{
  "model": "sound classifier",
  "num_classes": [10, 4, 4, 12],
  "parallel_block": false,
  "warmup_steps": 590
}
Rows from block 9 of a small sound classifier, named by matrix and row number. Rows with one number within an expert belong to one neuron, the router's apart. Each number is 50 + 15 x the weight over its row's rms, rounded and kept within 0 to 99. All counts start at 0. After the name is the row's rms in percent of the matrix's.
After each expert's rows are labels from the 100 clips, of 14976, where the router gives the expert most weight on average: "responds to" is what is common among them. Only what is clearly more common there than usual is listed. The data: notes from a synthesiser with random patches.
# router: slot weights (model.blocks.9.mlp.router.weight, 64x256), inputs 86-171
# up: expert up (model.blocks.9.mlp.up, 32x128x256), inputs 86-171
# down: expert down (model.blocks.9.mlp.down, 32x256x128, transposed), outputs 86-171

# expert 16
router.32 099:32 72 57 04 42 74 41 57 16 66 69 64 64 33 42 70 54 33 49 30 65 82 50 49 68 48 51 51 56 25 84 64 29 60 60 61 46 28 76 50 66 52 48 46 43 60 25 34 63 50 45 48 46 23 68 48 52 69 56 57 42 48 70 50 38 15 46 39 44 48 79 38 25 77 76 69 61 41 59 41 44 32 55 74 61 52
router.33 097:20 69 40 64 56 73 46 70 67 42 67 41 62 56 46 59 39 24 32 45 31 80 29 33 45 31 57 63 49 38 39 27 35 38 46 40 53 23 74 54 25 55 70 43 48 61 72 61 25 35 75 45 24 74 51 46 38 52 49 64 23 57 44 51 46 27 54 57 50 38 44 63 61 25 60 63 52 39 58 58 37 42 33 57 70 57
up.0 093:40 46 74 64 73 47 87 42 33 55 49 55 31 38 43 48 16 61 80 59 76 58 42 43 56 50 42 58 29 42 51 54 44 32 54 40 37 21 44 30 61 35 50 66 41 58 43 46 33 51 50 49 56 14 56 45 50 60 29 59 45 34 38 67 63 22 43 55 43 37 39 44 48 53 68 52 80 34 52 70 43 49 46 42 60 77
down.0 082:73 28 31 56 50 54 34 69 36 40 50 49 49 45 42 81 45 61 52 73 70 43 40 42 61 65 50 58 75 57 68 83 45 29 33 47 58 92 63 45 55 38 37 77 50 53 42 29 40 52 52 71 46 39 43 23 51 25 48 47 34 58 71 31 95 58 50 55 42 73 18 31 46 49 43 49 45 48 31 22 53 52 60 66 46 27
up.1 096:47 32 25 65 81 40 63 49 58 40 38 47 39 65 19 59 38 58 83 72 80 09 55 59 50 77 50 51 44 56 33 51 34 49 76 40 72 21 27 35 42 36 74 45 47 43 50 67 40 34 34 37 52 21 82 57 53 32 38 61 52 14 53 57 63 54 38 41 51 50 56 36 30 76 76 55 52 46 49 55 46 60 66 39 55 77
down.1 096:46 58 64 51 18 82 35 94 40 37 49 55 73 54 46 74 57 48 41 75 73 46 56 45 22 56 54 57 55 41 54 68 35 48 16 51 46 55 69 32 80 48 40 40 52 39 34 43 28 57 59 69 42 39 51 33 58 38 53 40 36 63 43 48 79 54 79 56 71 64 49 47 61 30 52 46 67 52 31 40 32 52 60 64 36 49
up.2 089:45 40 64 40 63 65 58 56 50 38 69 52 54 09 59 54 63 37 63 38 55 46 54 78 60 64 61 40 86 19 54 45 48 42 53 55 54 60 61 68 64 65 48 66 52 38 68 43 31 69 59 41 63 68 44 55 32 63 53 63 52 55 55 65 64 51 52 47 37 57 32 41 50 50 58 60 43 99 53 54 66 64 38 42 48 22
down.2 086:50 60 51 47 70 28 45 53 38 56 27 60 53 48 46 43 69 48 55 42 50 43 72 57 58 39 56 63 45 60 44 57 72 54 67 47 82 51 58 44 47 60 51 63 41 38 52 47 55 56 43 55 33 47 69 33 51 51 58 59 28 46 72 56 39 59 29 51 47 47 25 79 75 42 57 46 57 28 45 16 49 75 70 57 29 46
responds to: filter wobble; ring modulation

# expert 27
router.54 092:38 69 26 56 27 49 27 64 44 62 69 60 49 34 61 61 57 51 51 41 54 62 43 61 54 37 74 58 61 48 71 61 51 51 48 50 24 43 68 74 64 61 44 52 51 36 43 23 00 21 45 26 57 50 43 31 58 56 39 59 46 51 50 50 42 26 29 44 59 36 44 69 79 53 33 18 37 57 70 31 50 49 45 72 55 39
router.55 103:42 48 25 41 39 53 32 54 25 54 53 64 41 52 59 40 54 35 41 12 53 55 28 81 64 39 72 46 63 53 70 56 53 35 30 56 17 44 43 61 48 59 55 65 38 62 43 29 20 58 52 27 38 38 65 36 57 48 57 44 65 62 46 41 47 38 15 27 66 52 63 64 51 50 45 42 64 62 43 55 57 48 46 49 49 48
up.0 100:71 62 63 72 50 19 49 48 56 34 63 57 45 41 01 35 40 61 71 24 13 78 55 42 75 80 32 47 68 26 22 72 57 54 69 53 85 49 59 54 64 25 54 65 56 69 49 36 64 08 42 44 69 70 69 55 62 44 19 55 45 35 60 39 49 74 45 39 31 57 09 52 48 46 55 50 40 60 65 30 62 57 44 59 47 53
down.0 102:62 44 28 51 34 78 70 56 41 54 32 50 75 40 49 42 52 42 35 32 53 52 60 49 27 54 58 51 50 37 38 46 23 56 37 46 50 42 40 31 68 51 53 36 55 64 41 33 70 58 59 54 58 39 49 51 53 50 59 30 17 43 30 75 41 39 75 66 74 63 57 61 72 27 63 68 57 73 57 33 36 55 52 46 45 79
up.1 084:49 40 49 59 56 00 65 46 50 23 23 50 54 52 30 34 51 42 42 37 23 54 51 47 66 57 36 43 38 39 28 72 27 42 47 20 80 62 34 71 67 35 40 58 71 54 57 41 63 48 62 71 51 40 70 59 53 56 37 65 80 36 38 57 77 61 50 65 60 44 32 40 51 39 47 50 44 72 69 76 92 48 69 51 67 52
down.1 065:63 40 37 71 80 32 51 13 41 45 37 59 41 56 56 50 31 67 61 42 62 63 32 37 74 44 61 65 47 41 67 44 67 43 51 72 43 39 21 49 50 57 46 77 46 47 56 67 36 27 48 48 56 46 40 06 44 37 62 44 64 44 47 39 28 53 24 55 28 81 48 40 55 44 74 53 50 35 64 32 53 47 61 62 49 43
up.2 092:51 45 61 95 58 45 56 47 44 28 49 84 65 26 30 49 59 23 27 47 29 59 60 46 47 31 36 43 55 45 31 58 38 43 61 36 62 37 78 92 52 44 23 65 29 48 70 37 41 51 56 34 94 60 26 54 46 20 39 30 65 59 45 45 54 44 68 63 59 49 57 53 20 57 71 61 55 71 45 57 60 45 55 45 24 69
down.2 087:62 46 42 55 40 26 59 31 38 69 39 32 42 49 34 58 41 52 66 48 57 26 63 40 64 25 67 51 40 29 46 34 58 54 26 36 45 38 49 68 77 75 64 40 34 62 63 40 46 37 40 46 38 16 66 47 58 34 46 48 56 57 35 72 42 21 58 40 55 69 52 36 54 38 51 42 72 27 40 39 59 64 62 50 58 49
responds to: filter closing; filter: low-pass; noise

# expert 5
router.10 076:54 52 21 52 37 62 53 58 47 49 55 65 57 38 53 41 71 26 46 56 43 37 57 28 72 45 56 71 58 36 46 68 42 59 28 42 59 57 53 72 80 53 36 55 59 41 39 43 34 33 52 35 54 67 44 48 54 75 49 43 46 40 41 56 55 33 48 32 38 39 45 53 40 41 55 46 64 65 87 55 72 42 81 57 42 64
router.11 103:49 64 34 52 49 84 36 45 71 28 67 31 65 63 73 42 84 33 34 32 59 29 68 45 33 33 89 51 51 51 37 58 29 53 49 86 38 36 59 30 61 60 64 47 38 45 34 61 60 37 41 46 72 57 49 44 54 55 55 60 51 46 36 55 40 58 85 20 32 19 55 43 30 46 67 47 46 72 70 73 37 30 42 51 34 58
up.0 098:58 52 38 30 29 24 14 58 54 48 36 44 44 58 55 42 48 41 38 48 50 93 59 39 41 43 49 66 54 70 57 43 63 44 46 50 48 65 59 60 55 49 44 85 55 39 53 45 04 35 62 36 45 57 25 98 38 34 61 55 39 51 77 04 32 67 26 45 69 42 52 56 59 35 40 26 44 41 67 59 67 30 41 76 37 47
down.0 084:71 69 59 58 52 53 27 40 43 47 69 30 46 52 34 20 58 38 38 57 48 40 27 54 76 56 59 60 43 35 55 68 68 42 58 56 52 76 45 57 41 51 57 68 22 46 63 65 69 69 38 43 47 47 42 52 50 55 37 69 64 49 74 53 86 66 35 06 29 67 38 35 37 58 57 29 39 41 33 39 84 44 64 51 60 31
up.1 083:50 39 23 39 61 66 45 36 44 53 24 57 21 66 50 59 47 56 42 66 26 52 54 63 50 82 50 51 55 37 46 64 57 49 15 47 61 47 42 66 36 37 57 46 63 36 57 58 65 31 87 43 41 46 19 65 37 62 47 38 46 67 50 36 35 47 54 72 61 52 44 76 39 51 45 35 18 73 40 48 50 64 61 10 46 60
down.1 070:39 47 54 63 56 41 50 51 64 30 56 48 37 63 53 48 40 71 62 42 69 15 83 44 59 77 46 37 42 75 60 63 76 58 27 56 34 37 28 45 60 59 44 62 61 46 36 37 33 51 62 34 47 64 43 54 37 18 47 33 62 52 17 22 65 55 55 56 58 51 81 46 54 70 15 52 45 36 68 74 39 50 36 50 44 22
up.2 079:34 42 74 54 65 55 10 63 57 54 47 34 48 53 53 59 38 46 55 68 76 81 44 17 38 38 43 42 32 42 62 51 39 52 54 53 29 65 51 63 61 51 56 60 35 21 52 50 45 55 56 39 44 64 26 68 45 35 76 57 57 69 72 27 70 60 50 51 30 52 62 28 08 77 55 54 48 26 80 66 47 39 65 56 19 49
down.2 065:54 70 65 53 43 57 44 63 65 34 54 55 64 52 15 14 76 35 39 46 21 19 72 24 57 47 43 55 50 32 42 40 58 46 42 47 40 50 71 49 71 19 46 30 45 50 36 46 59 38 54 29 48 41 46 45 36 58 47 39 46 56 33 65 42 44 34 58 64 70 53 63 49 47 61 71 35 57 38 53 55 40 44 26 40 45
responds to: ring modulation; filter wobble

# expert 26
router.52 096:64 50 34 77 49 27 74 52 37 41 21 56 76 40 41 60 50 59 53 45 50 48 33 38 48 36 75 63 57 75 41 69 66 53 36 60 70 63 46 35 38 76 34 56 53 61 73 52 29 52 32 72 39 50 64 47 55 47 72 69 50 54 44 43 50 56 54 69 29 29 34 73 85 32 54 59 41 35 34 52 64 55 53 55 57 76
router.53 101:67 79 62 43 76 50 54 35 42 33 58 79 68 19 35 46 60 53 33 67 47 30 78 59 51 46 54 69 58 55 42 43 52 60 48 63 50 33 62 72 44 85 45 65 76 16 54 58 36 44 29 52 59 44 20 41 49 41 51 59 40 58 62 44 47 42 41 49 36 61 32 61 47 20 66 63 64 63 53 63 81 57 45 38 32 46
up.0 107:54 66 18 45 41 37 67 43 25 62 48 53 55 76 57 55 31 48 62 44 28 34 56 32 66 50 66 78 38 68 56 74 49 60 32 51 63 43 25 31 68 33 29 42 51 79 73 48 21 57 70 63 45 79 35 62 56 50 49 50 45 53 39 48 56 47 39 75 44 45 42 75 26 72 31 52 61 31 44 67 77 42 78 73 42 43
down.0 117:66 38 42 72 71 67 65 32 44 65 39 63 41 42 42 47 51 87 45 61 62 72 67 38 45 01 37 88 35 66 74 33 48 46 58 97 56 42 75 65 43 44 28 51 58 35 54 72 51 60 41 43 34 49 47 26 50 15 51 64 47 45 60 27 60 68 56 53 35 36 33 45 67 71 48 79 24 26 37 56 48 14 36 40 39 49
up.1 076:50 58 54 60 40 35 45 82 43 59 47 39 68 68 46 44 29 38 66 69 32 48 66 38 48 38 52 54 22 58 52 66 50 67 40 36 36 55 57 43 72 39 52 39 36 66 49 49 18 48 65 62 61 50 39 74 63 62 63 55 32 64 48 25 71 42 58 34 50 68 68 70 60 55 43 37 84 32 59 68 58 50 87 61 53 51
down.1 068:45 51 61 72 68 48 34 33 67 43 47 70 41 38 28 45 62 64 40 36 27 54 68 43 53 05 35 99 50 56 66 39 60 45 28 69 53 42 44 74 52 36 20 63 66 30 64 60 46 35 42 38 50 41 38 13 47 27 33 45 55 56 50 57 49 71 51 42 30 40 37 68 58 53 44 83 30 50 32 45 48 44 62 30 22 44
up.2 106:68 62 49 68 55 53 71 43 32 41 44 65 45 26 40 31 52 48 59 13 68 58 38 48 40 45 49 40 63 47 48 22 53 52 68 49 55 55 18 44 58 48 47 71 22 41 42 16 53 57 19 48 87 28 50 54 59 58 36 27 89 44 57 57 35 63 39 46 61 38 71 56 50 50 63 57 37 80 57 46 52 87 36 37 43 65
down.2 117:43 43 42 70 40 47 65 59 35 88 58 19 41 39 38 29 49 36 56 42 62 72 28 56 31 59 34 22 27 40 70 40 39 28 50 40 44 39 31 71 54 57 60 49 36 57 43 42 72 82 57 58 59 41 68 80 58 74 42 62 36 44 59 70 48 66 56 50 62 40 31 34 49 68 71 42 62 52 34 45 42 77 41 63 58 56
responds to: pitch class: D#; harmonic FM

# expert 25
router.50 083:63 31 51 20 55 73 60 53 37 61 73 67 22 95 56 33 51 81 65 33 31 52 40 27 52 57 51 59 49 49 41 65 67 55 29 45 72 57 45 49 49 44 33 53 72 29 57 42 57 43 57 61 29 36 55 47 57 54 54 34 42 57 48 70 29 55 51 74 63 45 39 64 60 30 53 57 45 50 66 39 46 44 62 39 52 38
router.51 095:37 61 57 39 21 34 61 17 54 75 80 47 22 74 74 47 73 73 68 48 36 50 43 23 24 49 54 42 56 44 40 30 60 52 38 52 73 48 51 43 50 52 39 53 75 15 35 21 64 38 51 74 38 30 52 48 76 38 33 30 34 48 44 87 32 16 57 53 55 29 27 68 50 43 45 33 52 49 42 42 58 33 71 25 57 38
up.0 104:55 42 30 64 44 41 36 43 36 63 41 58 52 50 67 61 44 37 60 59 60 48 13 64 36 49 62 36 59 67 65 47 64 47 35 32 50 49 52 31 44 51 63 62 18 82 72 45 37 79 40 55 37 64 73 51 53 54 63 31 68 39 99 61 67 57 31 45 64 38 50 16 36 42 69 39 36 40 75 49 53 39 30 56 56 31
down.0 105:60 20 22 66 45 35 55 52 56 85 37 28 63 65 64 51 76 68 63 56 53 46 40 56 49 56 24 45 37 47 66 47 30 66 52 51 46 72 38 29 51 53 53 59 62 58 39 40 69 55 44 55 16 37 57 47 60 45 52 64 44 21 22 28 77 47 62 73 74 50 46 36 53 51 51 56 49 36 46 36 56 38 25 51 36 47
up.1 085:52 53 51 49 28 76 54 43 27 43 58 33 37 62 51 71 38 57 46 48 24 55 39 45 63 37 52 58 71 58 54 24 39 44 31 62 46 52 37 67 37 51 58 62 54 49 18 60 46 47 70 38 62 32 53 57 44 51 11 66 31 51 45 38 24 57 53 33 77 65 65 61 43 62 18 67 45 95 34 35 50 50 80 36 38 62
down.1 082:72 67 45 52 61 43 50 37 46 35 51 42 46 40 42 32 41 58 46 61 66 53 40 44 76 71 81 42 63 30 64 64 80 44 38 43 66 44 54 41 42 33 62 53 29 35 72 67 53 42 72 46 54 56 52 48 52 38 39 42 46 69 60 37 41 61 17 47 21 69 30 46 44 74 57 14 46 30 37 33 52 28 43 56 63 34
up.2 110:57 64 35 58 66 40 32 54 47 49 63 50 49 70 46 37 56 20 45 24 23 49 54 91 42 26 41 51 68 58 56 57 43 53 59 70 51 57 49 73 37 43 83 80 47 54 59 35 63 52 28 21 67 55 59 44 51 43 21 51 51 43 58 47 47 71 30 22 66 40 62 51 32 34 76 62 51 77 53 20 39 70 44 56 33 44
down.2 121:44 59 73 67 47 68 28 74 32 68 53 57 28 62 30 56 42 20 42 36 48 49 60 69 38 35 77 30 54 47 54 53 64 57 43 34 61 50 63 61 46 53 61 54 35 71 44 39 38 64 46 56 46 45 42 40 75 72 51 36 35 54 64 69 64 40 56 51 73 58 71 72 33 63 53 44 86 39 44 32 51 48 68 42 16 67
responds to: drive; vibrato; harmonic FM

# expert 2
router.4 114:75 70 45 63 57 49 57 28 51 34 68 69 59 24 74 69 72 40 25 46 38 65 47 69 54 63 54 32 60 63 59 56 55 39 67 65 56 42 63 27 43 62 48 48 53 56 41 44 76 62 61 54 67 53 19 55 39 51 55 44 46 49 64 19 43 57 39 69 51 66 75 71 34 25 50 48 39 68 73 46 53 69 41 41 77 59
router.5 107:51 47 26 63 29 76 57 27 41 53 56 53 51 46 72 30 44 61 42 35 50 79 58 32 71 68 38 68 44 56 68 67 65 43 50 49 36 40 54 67 54 65 31 65 47 38 64 56 68 55 56 68 68 64 45 40 36 46 43 46 66 71 62 50 43 59 46 46 72 48 55 33 58 57 35 46 67 40 57 61 74 45 97 15 62 66
up.0 096:51 12 39 40 52 54 63 67 67 44 55 50 46 50 56 54 51 32 43 61 59 57 82 45 50 42 33 44 41 34 63 82 28 67 44 70 68 73 65 38 51 36 73 24 18 52 31 33 73 40 69 16 44 39 57 40 61 66 74 52 29 43 48 57 43 40 53 66 68 29 48 80 44 73 53 31 40 71 53 66 52 16 58 33 44 44
down.0 097:47 41 51 44 64 61 75 48 22 51 32 49 64 53 59 70 44 72 62 43 46 67 45 17 43 18 33 64 29 64 39 37 30 68 23 61 63 52 70 34 67 63 45 16 40 62 50 42 85 51 50 58 50 64 42 48 83 49 59 41 32 37 58 58 58 26 52 82 60 52 34 27 60 28 56 62 42 70 70 48 33 47 39 55 68 70
up.1 116:41 32 58 68 39 47 36 75 50 33 68 34 37 53 50 67 44 60 57 60 40 53 50 35 76 52 59 49 40 22 58 51 59 42 06 43 70 39 74 73 46 44 52 54 34 49 63 57 21 39 70 31 51 26 54 27 50 52 69 63 59 51 41 46 39 47 52 49 57 42 48 25 53 46 44 43 44 52 35 40 53 40 42 64 63 40
down.1 128:53 30 17 72 84 49 93 44 62 61 35 43 60 25 51 66 59 55 81 41 65 29 65 48 51 39 62 18 52 63 38 49 18 72 59 42 44 36 66 65 41 53 74 24 69 63 49 29 62 40 50 49 68 54 65 73 54 49 67 45 62 26 44 61 37 36 41 46 60 28 41 65 35 63 53 41 66 41 69 40 33 64 20 30 50 51
up.2 117:55 56 45 43 55 46 46 43 55 44 45 09 40 54 34 57 53 36 73 52 34 63 26 56 90 62 56 68 45 38 55 50 59 61 37 37 64 57 18 55 43 32 38 42 50 46 43 51 35 59 61 51 41 42 58 58 57 77 36 46 53 36 63 48 69 14 36 60 53 68 43 31 38 41 33 38 34 34 43 51 58 54 68 33 67 11
down.2 116:67 23 20 66 66 24 46 29 57 37 37 50 30 64 86 39 24 47 66 59 53 43 40 66 66 52 45 47 57 71 39 36 41 50 59 55 51 75 37 33 05 62 69 90 49 78 69 65 51 38 47 36 55 41 40 40 42 79 33 63 79 26 56 20 72 46 36 51 50 61 63 45 56 53 67 34 33 48 65 74 58 60 25 31 57 53
responds to: triangle; notch; bass register

# expert 18
router.36 112:30 29 45 67 58 50 64 37 49 40 38 75 47 59 47 79 39 41 51 51 53 51 66 71 35 68 54 26 73 64 65 44 62 59 56 59 42 42 39 70 20 47 61 65 70 43 44 63 31 67 48 59 75 58 57 39 58 40 45 43 48 46 45 32 47 64 34 24 51 55 32 54 39 43 40 72 50 53 57 27 37 58 45 37 58 58
router.37 100:23 68 52 62 45 29 73 27 33 52 50 60 61 35 64 73 31 34 54 69 74 61 27 64 30 47 57 51 57 32 61 74 65 49 38 36 59 29 33 33 39 63 26 47 69 63 35 59 33 61 22 58 65 25 28 52 44 56 34 41 45 57 47 28 47 56 45 49 61 47 51 61 74 46 40 79 48 39 56 59 47 49 30 27 53 80
up.0 101:30 66 57 46 46 50 40 63 54 45 42 36 55 49 42 52 53 49 42 73 70 65 49 37 29 52 43 58 17 30 46 55 75 40 46 30 43 46 52 21 45 77 20 45 58 48 46 85 37 56 40 36 46 60 58 42 30 54 39 36 62 70 27 50 37 29 57 76 63 46 58 42 54 33 38 51 53 46 51 96 60 36 41 48 55 59
down.0 093:57 68 52 25 45 43 49 48 63 54 47 62 46 51 50 52 85 77 31 65 44 55 38 52 31 43 45 22 45 37 60 65 55 53 28 21 47 43 36 55 38 65 43 48 67 42 40 54 31 49 47 47 46 39 56 62 50 29 61 37 67 53 29 37 33 67 41 92 72 53 59 54 49 61 21 55 23 59 46 54 58 12 34 17 13 72
up.1 090:47 49 26 44 43 39 48 45 49 69 65 55 50 74 54 57 48 28 56 62 38 59 47 53 47 66 28 43 60 36 36 65 53 46 20 55 64 53 44 38 66 57 51 22 35 88 29 67 63 54 59 62 46 45 59 54 62 61 35 76 57 49 57 41 79 44 52 53 56 56 53 15 80 38 59 48 55 54 50 55 63 40 67 38 69 73
down.1 085:56 72 42 55 63 36 43 57 51 77 58 34 20 63 46 26 71 32 52 33 47 49 70 45 45 54 30 34 42 37 48 45 68 67 45 53 63 32 29 46 30 66 60 44 28 61 55 45 36 64 36 46 47 47 56 43 61 35 47 44 29 46 65 66 20 73 51 61 72 57 69 84 45 66 39 69 50 48 76 53 32 32 29 15 18 77
up.2 110:39 46 25 51 49 28 40 42 23 54 26 53 46 25 79 63 59 28 57 39 69 44 62 49 25 40 57 65 49 62 43 49 42 52 51 52 33 45 40 74 69 76 63 50 18 16 53 19 55 50 35 80 48 35 74 84 72 62 49 78 52 59 56 63 38 65 66 29 60 46 48 35 60 25 38 53 43 59 56 55 59 44 62 35 38 69
down.2 104:42 43 48 59 60 37 35 37 85 46 82 23 63 39 64 07 51 63 49 38 49 39 71 63 65 79 54 36 76 60 28 63 51 46 30 48 45 34 47 61 33 40 57 78 51 36 81 41 54 38 52 31 49 64 53 62 44 41 45 41 50 46 30 61 53 75 48 65 37 62 68 35 61 77 63 42 83 44 66 73 34 52 57 51 34 50
responds to: pitch class: C#; harmonic FM; oscillator: inharmonic FM

# expert 12
router.24 098:51 66 58 42 57 31 39 46 45 59 18 66 70 45 41 46 43 28 41 65 61 64 60 40 49 56 42 75 72 74 45 60 45 74 38 73 84 58 37 62 23 71 17 39 54 64 27 30 42 46 42 38 40 43 29 39 57 77 77 42 34 71 48 63 41 24 47 32 53 67 49 38 43 43 31 58 57 44 39 52 53 45 52 60 73 23
router.25 107:52 53 41 79 54 51 52 61 48 53 86 62 57 43 55 25 65 31 19 42 36 56 63 54 53 34 70 32 61 61 72 48 74 49 51 63 37 47 50 38 53 56 19 57 33 68 53 42 36 40 64 31 60 64 37 26 30 34 62 37 47 36 41 75 48 65 38 41 64 40 54 38 45 40 46 45 41 80 67 44 21 29 32 80 25 28
up.0 091:58 52 43 64 23 38 64 44 30 22 46 66 69 35 47 63 29 53 51 55 37 17 55 55 59 70 30 43 46 32 44 36 28 38 45 53 53 49 56 71 34 51 50 45 65 34 66 64 34 81 26 51 68 20 62 43 43 52 29 57 73 48 63 66 49 68 23 32 63 46 60 47 46 62 45 51 44 67 59 63 85 41 63 46 30 56
down.0 087:57 57 47 59 64 50 60 34 59 44 49 49 60 55 60 56 69 49 74 38 32 27 79 31 59 25 57 60 56 75 46 20 38 51 36 57 44 48 63 37 47 80 57 44 41 73 59 49 43 51 76 29 64 42 19 38 51 53 51 47 81 29 33 48 39 16 38 49 68 56 79 41 37 32 52 60 45 55 78 75 51 62 34 35 37 70
up.1 103:46 47 40 53 21 55 37 59 55 23 74 46 33 52 55 71 27 53 65 60 42 56 49 64 57 67 51 48 57 56 13 49 44 45 41 30 47 39 71 48 46 60 42 50 57 56 69 56 37 32 46 48 37 48 53 53 57 51 41 56 50 46 60 07 30 52 26 56 59 62 39 78 75 57 32 34 63 49 59 82 60 63 89 44 75 80
down.1 099:47 73 59 40 55 43 49 62 48 53 48 39 57 48 51 48 46 25 46 54 46 65 56 57 36 62 40 34 67 30 08 53 50 47 50 48 61 28 41 42 54 46 59 33 40 39 56 42 76 55 54 53 59 38 48 75 60 66 34 42 12 53 69 71 21 54 45 58 41 61 34 59 40 33 78 40 70 71 60 30 32 94 67 43 52 89
up.2 077:43 34 53 52 58 46 57 42 50 50 47 43 46 52 36 59 42 64 55 38 34 55 30 55 57 58 34 35 51 28 31 54 51 53 54 43 56 21 54 65 60 64 52 74 58 65 94 53 67 66 44 67 39 20 37 65 63 51 26 42 43 56 60 49 52 73 58 62 46 72 36 69 60 46 47 79 66 24 82 44 72 56 79 24 53 78
down.2 065:63 30 38 00 29 63 53 39 51 35 48 64 55 48 56 54 84 59 64 62 64 49 48 48 21 38 57 74 41 72 61 56 58 35 42 58 52 54 42 39 39 67 58 60 73 44 26 77 51 51 56 51 29 36 45 57 51 50 71 53 66 38 52 49 63 53 74 39 63 38 38 45 63 36 34 46 27 33 29 61 63 52 36 47 51 40
responds to: drive; detuned saws; oscillator: triangle